Rows from block 7 of a small image classifier, named by matrix and row number. Rows with one number within an expert belong to one neuron, the router's apart. Each number is 200 + 40 x the weight over its row's rms, rounded and kept within 0 to 999. All counts start at 0.
Before each expert's rows are labels from the 100 images, of 14976, where the router gives the expert most weight on average: "top examples" is what is common among them; "colour at peak" is the nearest of a few named colours to the mean colour under the peak. Only what is clearly more common there than usual is listed. The data: views of escape-time and Newton fractals.
# router: router (model.blocks.7.mlp.router.weight, 4x192, trained with AdamW), inputs 39-77
# up: expert up (model.blocks.7.mlp.up, 4x384x192), inputs 39-77
# down: expert down (model.blocks.7.mlp.down, 4x192x384, transposed), outputs 39-77

# expert 2
top examples: warm
colour at peak: red
router.2,160,267,253,179,172,232,240,194,257,155,242,157,238,153,253,211,231,286,248,183,203,199,179,181,222,180,146,185,157,195,225,190,185,235,253,137,180,194,148
up.0,143,150,251,152,217,190,165,199,245,204,162,132,218,231,187,204,167,220,260,226,174,127,109,187,183,101,187,177,214,139,191,181,230,172,130,120,234,221,204
down.0,232,247,250,161,154,218,139,183,196,258,250,183,205,199,234,215,176,154,237,257,193,293,206,163,234,278,185,136,182,154,120,172,123,211,236,145,271,260,236
up.1,216,192,219,244,252,226,171,117,156,225,146,177,181,179,249,157,219,168,247,232,235,260,209,225,155,201,227,129,257,117,173,224,262,231,173,207,243,205,212
down.1,142,218,170,179,226,238,118,157,180,219,249,238,250,241,215,158,101,235,198,181,135,176,202,226,170,225,259,164,219,219,252,218,179,213,188,258,203,259,165
up.2,190,187,160,216,222,230,194,204,149,158,197,205,236,267,219,189,235,232,202,267,235,203,207,240,240,173,176,201,200,128,238,191,231,177,136,194,159,222,136
down.2,177,200,192,162,257,158,177,182,108,173,171,226,177,200,175,199,143,131,222,160,256,196,232,114,231,188,199,210,227,148,287,202,242,201,214,266,204,248,198
up.3,215,207,190,167,265,221,97,172,195,275,204,219,133,234,195,196,192,209,150,164,164,152,149,143,229,173,237,200,228,197,207,181,202,223,151,205,164,260,225
down.3,222,205,203,242,210,149,234,214,149,219,256,151,217,248,192,112,215,185,223,142,220,197,214,221,207,202,170,164,226,146,295,180,168,171,264,240,184,220,162
up.4,165,215,172,232,136,192,123,210,224,228,108,213,237,118,201,214,203,250,226,241,180,258,181,159,82,175,232,157,201,173,217,148,261,189,255,149,116,162,216
down.4,143,129,250,252,174,237,238,282,227,223,199,253,261,177,142,170,170,183,279,183,153,204,177,194,124,187,207,193,236,184,198,215,157,188,264,179,186,236,221
up.5,231,157,225,170,187,230,187,160,188,238,223,252,207,227,251,234,226,175,204,143,164,222,176,265,185,245,166,199,202,192,218,301,207,217,233,214,205,247,178
down.5,209,239,98,224,208,200,199,245,241,226,277,183,152,311,252,154,156,228,148,156,210,182,149,194,161,152,137,197,177,117,157,196,232,153,183,229,151,146,179
up.6,206,207,172,210,238,161,193,177,213,224,276,247,240,247,156,164,282,180,199,130,236,223,227,244,225,224,219,182,163,200,146,280,167,154,245,175,246,239,180
down.6,252,169,176,183,140,235,241,195,177,282,240,255,176,247,199,229,164,264,221,214,155,164,180,237,142,243,217,230,235,169,162,148,124,161,239,290,138,171,193
up.7,255,220,222,243,244,143,236,178,166,198,229,170,272,214,206,196,187,151,153,202,195,157,254,160,176,221,215,185,215,183,210,196,231,183,212,209,217,228,213
down.7,219,156,152,206,252,230,262,145,194,221,166,181,228,196,149,204,211,203,254,190,185,218,262,230,182,188,159,185,190,227,260,247,210,180,125,245,226,231,166
up.8,135,215,156,231,274,161,193,177,157,195,205,257,200,223,226,191,103,182,207,193,264,208,196,228,134,128,214,191,238,161,182,263,224,238,241,180,269,181,247
down.8,173,266,235,114,239,180,169,183,187,181,260,223,302,247,268,183,241,197,178,173,211,216,198,219,192,205,192,239,258,213,163,205,260,154,174,209,199,201,161
up.9,191,203,247,268,191,246,261,214,183,207,229,181,147,198,219,271,158,153,285,197,245,260,181,170,217,204,194,178,202,226,193,205,204,259,184,220,251,154,186
down.9,166,205,234,200,200,228,222,200,158,175,223,162,180,232,267,196,223,192,141,274,273,148,213,165,203,160,161,115,246,218,232,168,178,222,229,202,195,213,279
up.10,231,166,125,186,196,239,162,212,114,234,248,216,174,186,180,148,168,212,227,194,200,143,223,162,268,216,134,222,293,262,134,194,147,213,148,189,238,134,188
down.10,203,198,188,207,267,206,201,144,170,165,211,226,198,164,222,195,167,174,184,177,134,186,230,231,175,250,286,215,254,237,217,278,141,232,190,226,206,199,186
up.11,143,190,294,210,162,209,210,221,217,175,212,281,113,136,180,227,212,236,182,182,195,215,206,193,165,250,255,242,141,186,203,179,225,173,163,196,211,213,198
down.11,200,214,132,253,195,180,163,186,142,196,182,236,255,251,190,135,202,167,206,207,251,180,223,256,209,208,186,109,168,156,255,146,242,236,267,218,220,224,249
up.12,192,239,230,249,163,207,253,191,116,182,265,163,159,189,198,239,204,163,247,176,264,134,178,188,178,222,103,218,175,172,139,170,126,238,161,238,234,223,139
down.12,196,167,206,222,228,197,190,249,237,248,194,208,181,255,176,229,193,232,276,128,168,227,161,304,286,144,223,221,227,212,135,168,250,221,176,128,204,207,186
up.13,201,186,152,183,164,184,174,247,189,223,112,210,174,149,148,233,192,154,202,281,224,234,217,193,155,232,115,166,210,254,192,157,179,210,141,256,149,242,304
down.13,217,198,196,164,213,225,132,184,233,167,239,235,227,228,146,214,141,168,187,111,207,137,233,190,236,171,207,271,251,179,169,202,195,115,174,195,131,191,258
up.14,142,158,220,201,241,209,234,178,227,240,227,114,208,262,181,186,199,246,177,179,189,227,229,207,245,175,228,220,214,231,152,173,214,197,258,260,243,174,261
down.14,183,186,213,222,185,85,155,216,174,170,234,230,209,260,164,248,217,252,301,214,206,185,181,229,214,220,230,186,174,158,143,166,208,214,95,175,147,205,217
up.15,191,147,186,233,217,205,235,215,194,237,186,193,296,203,169,223,136,171,229,182,245,235,157,182,191,214,167,122,139,242,117,195,232,175,137,233,182,203,222
down.15,191,232,238,180,180,141,127,187,212,224,299,184,194,177,240,193,144,208,212,201,195,227,252,207,151,244,174,234,237,183,277,246,241,160,216,201,166,175,198
up.16,221,195,165,206,154,199,179,308,179,191,155,284,187,168,228,156,250,190,222,264,259,191,212,232,194,170,190,172,163,195,152,229,243,145,210,167,219,166,195
down.16,191,250,200,188,172,211,225,203,192,243,187,191,230,157,198,148,229,233,211,227,229,243,181,235,297,176,279,177,185,219,259,152,136,232,202,169,192,183,251
up.17,162,183,179,190,224,115,184,135,176,237,93,167,254,169,253,195,142,167,101,230,184,235,167,196,199,234,238,201,164,193,201,178,237,181,239,139,232,189,181
down.17,176,233,198,148,186,199,230,277,208,210,224,163,218,235,175,168,216,243,273,218,112,168,230,238,253,200,132,259,225,168,194,191,186,226,190,168,136,187,290
up.18,154,123,203,191,214,226,264,148,136,189,228,187,174,207,151,165,220,183,205,227,132,183,168,230,136,131,200,225,126,113,172,183,259,149,262,233,239,182,245
down.18,190,213,194,253,209,158,185,231,164,204,224,164,193,139,225,209,152,199,171,215,175,181,173,178,159,158,169,251,214,130,238,218,238,218,196,248,156,173,178

# expert 1
top examples: pastel; Newton basins of five roots
colour at peak: pink
router.1,180,230,192,100,242,192,233,176,174,164,152,188,160,222,202,176,222,247,187,180,171,211,169,243,212,196,191,208,223,173,117,192,248,222,237,208,211,257,258
up.0,94,180,175,156,221,197,309,129,242,196,225,210,230,181,211,215,233,174,217,185,205,214,255,191,159,142,148,207,238,184,237,277,180,216,173,165,166,254,327
down.0,209,246,118,210,163,183,113,233,160,202,136,205,119,246,223,229,196,192,237,232,219,169,212,167,225,277,251,237,213,159,119,206,194,204,214,211,248,146,135
up.1,185,221,239,150,159,153,242,157,213,193,198,218,224,210,149,173,221,223,229,241,176,233,184,177,151,257,303,166,235,216,213,228,190,134,156,163,233,205,172
down.1,142,139,174,265,166,280,179,218,248,167,215,124,217,241,159,235,231,202,224,285,175,260,122,256,176,200,129,228,180,149,274,154,211,152,245,255,209,251,162
up.2,242,180,176,231,306,209,212,188,149,226,219,147,264,229,198,224,197,250,180,274,224,212,200,193,202,176,207,224,173,225,149,171,231,249,178,110,192,190,202
down.2,175,157,202,209,269,195,167,206,174,176,157,277,215,172,181,228,201,208,239,194,179,178,131,201,280,170,160,226,176,175,146,193,166,235,240,185,206,326,192
up.3,219,186,212,185,163,182,157,159,189,250,204,214,191,194,239,147,164,259,232,140,156,246,208,138,163,121,273,155,201,260,278,203,221,195,158,155,224,244,136
down.3,133,180,215,252,293,232,206,239,213,220,187,231,254,206,152,150,213,192,202,246,219,223,250,225,237,206,298,209,188,143,229,232,155,192,173,233,203,251,256
up.4,152,197,173,211,189,196,183,226,253,252,177,167,267,135,217,267,165,190,239,187,234,164,167,212,190,228,198,225,196,129,167,153,217,230,185,159,197,226,194
down.4,243,235,123,253,166,207,174,266,189,145,206,195,98,161,233,156,192,223,150,217,256,149,145,224,210,208,124,227,231,172,219,200,236,176,217,212,254,189,261
up.5,191,202,240,180,175,203,178,246,202,185,196,229,205,170,236,213,213,182,255,157,177,311,195,191,182,209,167,150,257,218,204,119,199,187,115,202,209,189,142
down.5,238,215,275,245,250,225,147,247,195,205,228,142,255,107,119,150,166,143,186,288,145,120,319,169,189,213,177,165,178,128,197,175,190,224,183,231,235,241,198
up.6,230,162,234,246,190,146,188,193,239,203,178,281,213,231,193,225,220,195,213,258,199,232,236,221,178,267,207,182,199,197,186,245,215,242,178,185,237,184,163
down.6,263,237,210,276,185,212,182,169,95,180,181,183,218,247,233,211,239,141,164,193,213,163,153,225,253,156,189,218,187,186,202,218,313,186,164,100,184,226,140
up.7,153,219,274,187,163,179,168,138,245,184,215,174,149,181,219,131,150,201,196,139,181,207,225,202,206,197,251,135,153,268,227,178,282,165,167,192,241,232,214
down.7,204,58,207,240,194,190,172,122,224,205,161,185,150,236,152,134,238,235,253,252,227,170,169,189,127,173,193,158,202,162,203,121,204,233,162,151,215,180,162
up.8,130,143,231,223,217,239,217,172,201,244,204,255,190,220,238,232,205,256,231,276,185,274,214,135,307,206,234,211,222,298,175,166,258,167,236,195,263,219,209
down.8,204,142,175,136,260,203,138,218,223,255,181,197,265,158,221,190,241,138,216,187,202,202,173,158,244,217,133,142,221,140,164,203,200,141,145,161,213,169,179
up.9,183,257,193,190,134,202,229,234,263,145,260,171,256,180,133,196,231,209,151,139,247,204,234,208,225,157,201,236,173,187,175,200,263,194,203,253,174,179,167
down.9,293,194,187,89,153,201,191,268,223,243,226,276,211,206,204,233,156,156,221,186,219,184,148,206,263,191,214,191,175,158,107,252,183,257,203,229,211,198,196
up.10,154,173,193,219,225,160,238,138,182,207,304,229,175,194,183,114,175,257,232,241,237,243,108,209,155,212,257,182,243,255,172,147,233,205,251,299,235,234,232
down.10,284,262,153,168,144,242,239,225,205,286,142,181,127,149,223,184,223,129,219,244,132,192,191,203,215,260,205,146,279,213,219,196,143,143,153,178,149,228,226
up.11,205,116,234,146,191,175,234,210,190,223,197,250,235,176,236,234,198,156,244,250,113,281,168,141,187,243,193,152,140,137,188,135,234,189,213,200,119,260,209
down.11,146,195,249,277,228,259,214,244,188,294,226,198,154,161,179,180,196,185,185,241,186,197,180,187,214,178,209,134,218,245,207,145,131,187,163,219,163,147,233
up.12,271,210,200,211,178,173,174,178,146,126,184,200,176,228,331,277,266,192,223,172,182,207,212,180,227,203,168,156,218,223,174,227,233,234,237,170,232,247,211
down.12,265,252,201,160,271,117,182,189,217,178,228,175,115,204,217,257,152,161,203,208,211,189,217,228,131,197,161,143,200,245,158,267,141,212,194,172,153,240,180
up.13,201,143,258,118,171,162,164,173,95,183,163,291,148,167,230,254,222,177,221,229,278,228,191,210,215,178,173,112,185,153,181,208,209,249,189,188,200,198,257
down.13,262,274,206,193,185,259,187,240,196,181,157,254,219,149,163,180,157,149,151,202,198,245,225,226,171,182,198,217,194,208,258,179,224,233,184,228,142,151,244
up.14,260,239,117,194,203,182,182,233,167,166,212,179,231,193,208,213,205,247,199,227,233,177,157,211,161,192,211,151,145,220,191,240,143,163,76,203,216,120,173
down.14,169,251,275,215,200,124,171,169,129,142,216,183,192,166,197,235,262,192,174,221,175,231,237,132,171,135,139,253,145,203,151,123,193,238,227,248,258,220,186
up.15,170,247,183,156,199,229,204,224,230,204,249,187,213,207,151,243,244,173,246,219,203,229,242,189,225,186,145,183,160,256,200,218,192,241,205,222,144,175,156
down.15,281,167,208,194,217,239,163,250,256,185,142,214,191,216,138,208,137,160,183,227,150,136,220,272,166,248,192,211,181,194,172,176,189,198,203,177,151,214,245
up.16,241,155,250,189,228,157,248,187,237,290,223,189,187,237,231,242,206,183,134,141,269,231,107,219,189,202,232,172,206,165,251,215,186,195,186,124,99,195,226
down.16,252,139,230,213,197,171,175,171,142,175,156,123,181,188,207,190,176,219,239,317,231,202,191,184,180,225,192,177,178,247,215,210,159,307,241,211,178,233,150
up.17,292,190,200,238,188,207,254,213,157,200,162,213,178,184,210,107,153,118,222,162,136,243,193,184,180,215,122,245,246,149,224,156,184,187,153,201,144,152,208
down.17,198,154,167,176,232,176,156,210,184,217,289,178,234,166,194,195,192,220,223,147,248,167,145,86,223,193,239,221,243,255,146,224,255,193,237,233,179,161,184
up.18,186,223,201,193,219,213,181,208,248,218,199,208,248,181,236,170,173,160,235,235,213,215,224,257,218,180,162,294,169,211,300,193,242,142,195,175,212,271,172
down.18,167,197,215,126,159,232,214,165,169,197,219,251,190,197,301,79,215,222,237,152,274,199,219,218,104,176,204,183,103,216,150,239,165,228,225,246,210,153,236

# expert 0
top examples: dark
colour at peak: black
router.0,208,122,216,153,236,194,207,223,257,264,130,167,201,177,142,241,157,214,205,293,182,255,150,158,171,263,181,161,215,219,190,215,182,136,202,211,218,138,201
up.0,152,208,269,183,201,261,188,192,214,133,193,159,216,177,203,267,257,265,278,218,154,169,191,165,128,162,192,238,189,193,227,266,267,139,201,176,195,243,267
down.0,270,227,172,161,138,216,171,190,211,249,124,174,199,175,161,209,245,134,226,241,220,256,220,196,139,218,176,284,157,156,217,121,133,204,221,236,226,159,267
up.1,136,145,156,183,187,154,209,194,186,197,217,204,294,259,245,132,267,201,210,154,170,170,208,191,212,242,204,195,226,194,191,98,197,269,238,165,252,194,182
down.1,215,154,240,180,94,254,220,173,233,167,227,192,217,205,262,217,179,148,201,209,213,184,218,179,170,163,184,252,217,249,217,241,201,177,219,271,183,152,197
up.2,247,190,229,127,170,256,219,193,194,243,196,174,173,146,216,95,169,172,209,161,209,244,130,264,245,223,162,244,192,261,163,221,179,204,136,279,223,214,188
down.2,251,215,215,183,197,205,221,175,201,181,235,234,207,178,145,282,226,221,228,227,127,276,147,149,211,210,247,263,168,191,142,185,219,203,205,255,127,218,226
up.3,227,212,254,192,109,203,222,181,196,228,222,184,170,200,230,148,190,128,226,247,229,183,200,172,146,209,99,208,184,233,189,212,144,152,180,242,210,194,247
down.3,171,112,139,221,247,257,142,173,182,127,189,158,214,239,199,241,149,194,228,194,176,196,192,179,172,181,193,286,206,156,213,264,239,252,155,154,225,184,99
up.4,177,196,208,200,219,204,164,161,150,210,228,209,123,178,212,211,234,236,265,273,137,157,150,199,193,227,166,304,161,128,198,171,324,147,207,162,161,229,185
down.4,243,195,271,156,174,158,247,193,175,278,188,240,160,191,211,210,167,205,125,194,190,210,200,255,208,160,189,218,255,179,222,224,123,217,189,213,140,243,207
up.5,193,169,256,140,221,189,129,258,248,212,182,226,148,229,201,165,130,173,201,182,231,163,259,202,272,192,231,230,211,174,142,210,201,226,270,283,219,242,194
down.5,261,161,129,151,244,167,267,169,210,187,217,231,170,138,261,261,204,202,202,241,212,154,125,246,133,237,193,174,169,187,165,183,196,131,204,144,125,130,210
up.6,181,165,276,212,202,262,207,233,142,229,190,265,145,204,179,234,202,145,249,155,260,217,235,251,188,207,274,157,180,234,232,144,173,159,146,231,201,208,191
down.6,222,213,202,164,198,309,261,188,170,106,186,238,188,171,218,164,201,195,257,235,208,182,205,171,146,197,182,116,237,124,189,145,197,165,217,246,230,158,271
up.7,178,99,225,205,242,224,148,90,231,157,171,243,275,208,220,242,270,197,234,181,232,161,127,212,212,120,212,174,256,149,172,204,94,243,215,216,138,244,217
down.7,181,172,291,222,204,210,236,232,187,250,155,194,141,225,232,161,234,221,191,174,224,216,147,112,135,158,226,193,164,178,223,203,186,169,278,106,205,307,168
up.8,262,264,179,137,261,147,238,298,142,222,151,214,234,181,222,169,182,156,130,118,152,163,168,137,184,203,218,141,215,205,187,180,158,222,138,237,169,244,247
down.8,179,178,221,198,241,219,172,192,213,167,226,218,274,215,169,226,226,161,257,266,208,244,232,149,252,219,219,190,232,222,200,222,182,286,181,147,217,184,214
up.9,175,128,167,178,204,196,233,191,135,167,158,227,179,170,195,169,208,216,118,218,205,157,290,158,206,207,85,264,98,265,121,206,229,249,178,198,216,137,201
down.9,233,205,166,199,239,220,250,205,201,206,203,225,199,240,200,242,198,218,267,155,195,208,202,166,225,197,212,319,147,200,248,237,210,198,183,274,177,101,195
up.10,203,197,179,180,169,160,226,186,236,218,168,216,247,224,125,209,230,164,162,115,157,202,250,132,143,130,255,185,311,167,206,207,215,156,241,164,244,210,129
down.10,203,170,178,248,204,259,168,198,162,183,182,201,249,225,245,211,208,228,237,250,173,214,248,167,223,231,222,161,159,139,201,233,211,225,209,151,231,231,241
up.11,208,252,220,225,172,141,181,122,182,234,190,175,240,143,235,142,276,195,181,165,264,193,188,207,241,243,215,211,264,217,169,200,139,123,175,181,148,128,153
down.11,214,221,218,172,107,191,180,183,145,277,181,205,174,226,191,197,264,297,123,212,207,172,208,203,150,241,189,192,188,207,194,199,236,204,193,96,220,131,232
up.12,236,188,237,193,207,247,239,145,204,244,178,129,139,217,210,165,221,249,215,215,252,243,229,280,164,196,251,189,183,201,240,192,171,215,170,188,172,224,163
down.12,178,212,211,184,166,202,277,123,92,229,220,169,267,211,261,154,232,203,138,164,169,234,225,131,199,184,198,160,170,139,187,221,190,275,190,248,183,153,178
up.13,171,229,245,219,250,214,194,212,211,187,265,279,230,124,242,218,206,245,141,114,134,196,216,226,238,224,55,199,171,175,198,206,234,185,242,165,152,143,219
down.13,215,83,165,181,285,180,224,222,190,302,167,146,197,166,173,257,147,222,205,257,200,199,156,222,123,246,249,235,186,217,209,171,200,149,150,229,280,170,210
up.14,157,266,176,180,264,205,193,222,158,194,250,169,184,180,275,121,208,233,171,166,140,269,148,199,220,241,217,241,182,95,224,264,151,169,182,241,227,155,234
down.14,191,279,226,223,165,228,232,218,197,130,180,122,173,208,199,223,278,249,136,255,126,186,192,150,228,168,191,227,234,221,178,158,274,250,227,278,175,236,220
up.15,188,158,197,216,183,209,185,238,253,116,164,220,227,241,162,119,205,272,247,223,267,222,225,201,192,243,163,221,192,188,180,198,245,274,170,221,155,247,185
down.15,212,236,162,125,203,249,229,179,214,198,210,175,195,179,251,188,138,167,175,141,249,167,183,159,151,204,175,239,235,212,253,149,213,242,209,240,195,178,235
up.16,277,196,108,184,214,279,211,169,201,120,272,136,156,254,178,194,262,191,191,183,179,156,177,188,254,158,192,223,261,218,149,192,206,194,181,283,161,223,230
down.16,162,157,230,187,157,179,162,249,162,210,143,286,227,127,172,190,233,200,147,191,149,260,196,235,146,224,147,209,257,226,168,168,146,200,219,182,285,218,264
up.17,205,184,193,177,199,216,173,244,249,155,182,168,218,230,228,214,243,148,246,203,242,231,137,236,134,238,190,226,187,165,133,207,248,194,156,274,185,210,209
down.17,215,229,225,178,178,141,131,165,152,228,251,260,208,210,207,186,159,213,241,243,136,211,214,204,208,146,256,170,212,129,247,265,161,121,260,189,223,180,253
up.18,198,246,205,202,238,223,199,144,185,222,208,179,219,214,224,158,172,149,167,183,185,223,215,229,247,231,220,137,264,237,247,172,238,220,211,169,222,203,179
down.18,252,230,262,270,191,267,220,129,231,177,150,246,234,245,174,226,289,190,220,143,260,287,227,252,185,173,208,179,236,149,224,137,91,149,228,211,85,222,186

# expert 3
top examples: earthy
colour at peak: brown
router.3,232,131,168,197,210,172,203,217,172,206,242,169,199,249,222,212,132,237,235,200,309,172,161,215,153,230,106,239,256,201,191,275,179,177,232,260,315,183,170
up.0,188,288,211,162,200,148,196,167,140,217,151,287,245,189,226,261,263,199,318,201,172,152,174,226,183,193,194,237,127,253,196,142,190,189,240,227,235,243,266
down.0,225,221,200,175,290,218,238,248,214,273,190,164,212,167,195,181,167,264,267,217,166,176,151,217,185,79,265,265,197,110,220,221,220,183,169,166,147,212,178
up.1,239,153,225,216,180,212,214,152,208,227,158,176,187,204,204,186,199,237,179,206,226,206,204,137,142,184,160,164,204,160,176,117,242,201,203,202,236,149,209
down.1,184,182,163,209,199,188,213,183,111,134,241,187,191,149,167,203,242,182,194,127,140,201,139,145,205,179,282,220,212,183,238,217,192,136,152,149,279,276,139
up.2,191,280,234,256,160,194,110,117,167,235,179,164,179,186,155,175,277,205,181,199,222,217,187,167,215,188,131,166,129,221,219,135,280,178,147,163,200,215,211
down.2,296,243,166,241,161,214,195,245,250,191,237,282,169,174,224,219,154,201,154,237,228,233,198,160,214,168,221,199,234,158,215,190,206,196,138,189,204,249,160
up.3,250,270,162,228,179,142,242,207,187,142,205,268,217,168,200,233,201,202,277,165,244,179,192,92,240,191,209,241,182,167,140,235,232,173,253,246,179,224,146
down.3,185,225,210,199,140,176,176,219,224,225,214,124,174,212,161,165,233,109,186,169,139,214,208,188,163,213,150,243,199,189,181,172,131,227,168,234,183,180,193
up.4,217,238,344,242,239,319,264,172,178,144,160,185,253,164,223,264,234,201,200,200,277,144,181,198,176,229,214,132,211,232,216,237,212,198,175,194,153,204,165
down.4,228,177,154,164,160,219,135,203,232,265,167,205,234,174,142,180,182,196,191,225,189,155,190,103,210,237,260,237,128,193,251,188,136,150,208,212,168,131,211
up.5,206,187,161,206,208,228,117,146,145,187,165,203,139,243,203,191,260,158,117,159,140,183,157,196,168,179,176,166,208,196,158,245,216,260,258,117,225,181,238
down.5,164,187,193,151,196,156,242,174,206,190,190,157,165,218,206,202,122,233,179,150,224,192,122,203,151,198,137,223,175,177,188,270,206,220,252,248,219,294,196
up.6,142,208,231,216,212,173,188,220,292,186,146,247,171,162,153,172,181,104,258,212,158,202,303,224,204,257,223,172,210,233,156,130,176,166,188,273,265,229,200
down.6,252,224,260,274,195,186,200,211,246,177,254,208,233,185,288,135,162,231,175,168,216,252,193,141,192,187,233,226,213,219,165,251,195,147,188,205,207,166,136
up.7,221,208,145,203,172,267,194,210,153,232,209,235,205,219,250,145,232,181,177,179,193,112,131,142,248,216,241,232,241,257,256,205,243,172,199,212,279,175,180
down.7,94,200,237,161,185,231,223,283,209,84,150,214,239,179,145,311,197,168,102,168,220,227,164,252,217,150,241,103,92,250,153,121,146,257,191,214,204,178,233
up.8,212,217,193,152,181,162,169,176,221,182,171,224,313,191,212,238,165,248,231,243,209,161,269,168,177,240,198,234,235,266,130,147,178,178,200,145,194,161,220
down.8,197,156,264,218,160,275,235,199,132,249,155,252,175,206,122,295,193,209,158,166,226,176,149,193,169,248,156,307,204,172,152,198,150,193,213,214,198,234,176
up.9,172,188,228,182,173,209,237,217,197,231,258,227,183,190,196,236,233,129,151,198,156,212,129,102,227,220,137,253,183,208,178,160,209,235,133,154,138,193,198
down.9,207,148,236,168,251,161,180,309,177,183,224,218,294,280,246,195,239,238,126,214,194,227,149,183,178,164,160,148,202,173,156,216,265,183,198,184,235,216,223
up.10,177,213,134,195,216,200,186,177,207,155,209,226,201,217,161,196,182,141,150,240,218,228,273,172,143,239,127,203,168,258,210,113,258,182,155,229,216,153,163
down.10,203,227,232,285,156,117,201,194,230,150,245,156,258,130,292,124,137,306,161,215,127,183,134,182,179,200,233,184,208,212,208,168,152,239,188,176,142,229,255
up.11,170,231,165,180,195,213,208,173,214,241,158,167,204,240,199,221,228,150,250,238,196,205,175,214,233,180,231,225,179,177,290,220,205,145,224,219,203,213,174
down.11,210,189,243,217,246,150,183,195,220,192,187,172,216,182,186,252,214,192,171,263,234,153,233,272,175,234,200,155,236,212,153,199,208,213,174,190,165,123,203
up.12,220,187,194,132,193,210,160,198,180,163,258,124,167,179,162,162,225,164,267,148,210,227,71,197,230,219,118,158,287,218,161,105,210,286,176,193,136,242,197
down.12,175,89,236,264,152,132,184,198,221,166,188,185,245,199,222,165,205,217,186,162,184,152,207,132,152,119,173,174,230,259,205,231,232,270,207,157,268,164,187
up.13,174,170,105,207,155,246,204,194,230,164,140,141,154,182,219,194,220,187,178,265,120,192,199,227,258,161,276,147,246,207,256,233,219,173,197,192,250,263,145
down.13,184,235,230,192,184,122,169,128,199,193,194,218,243,223,154,142,197,194,170,194,194,228,195,158,197,256,276,198,246,147,175,259,245,240,168,297,272,233,167
up.14,264,246,182,153,189,259,201,190,168,204,197,259,172,196,230,213,234,161,187,210,200,179,238,174,244,196,185,232,197,183,175,179,247,215,213,185,310,123,210
down.14,221,189,218,205,201,218,255,129,213,159,118,218,163,220,199,264,156,205,210,144,224,255,216,179,242,204,126,147,156,140,156,254,150,172,218,170,176,177,196
up.15,189,119,239,264,162,231,229,137,252,206,160,225,147,183,200,284,156,218,223,124,213,138,211,223,158,218,151,243,174,252,283,190,161,252,221,255,200,198,243
down.15,201,259,217,184,205,198,247,197,257,164,224,150,92,165,216,157,190,131,178,153,222,200,199,216,243,213,181,253,149,257,197,226,294,268,196,263,233,220,280
up.16,309,181,277,195,297,208,123,190,208,215,192,191,211,167,159,234,238,244,222,163,160,215,189,165,233,196,312,184,147,199,185,140,143,131,230,139,158,214,207
down.16,182,155,177,222,160,183,147,203,216,124,223,211,199,224,194,234,138,142,245,139,220,198,250,201,222,262,150,171,125,228,198,220,214,205,214,176,211,228,181
up.17,196,144,252,194,278,242,255,204,242,240,223,227,203,236,213,228,157,264,200,250,177,218,268,182,234,193,208,193,218,208,183,264,199,179,218,237,192,209,226
down.17,220,214,176,192,163,110,191,166,168,234,248,150,252,203,240,196,290,150,212,227,234,258,131,242,225,157,192,216,178,255,256,276,205,237,268,167,239,150,206
up.18,266,185,167,160,244,258,236,121,158,244,242,198,164,142,159,247,183,152,159,241,153,272,172,173,161,166,264,188,178,199,203,201,178,224,244,248,155,203,210
down.18,199,225,139,208,163,204,243,193,172,242,219,245,216,209,213,143,166,125,118,163,153,96,164,184,223,229,256,225,175,251,232,278,186,244,203,169,187,238,243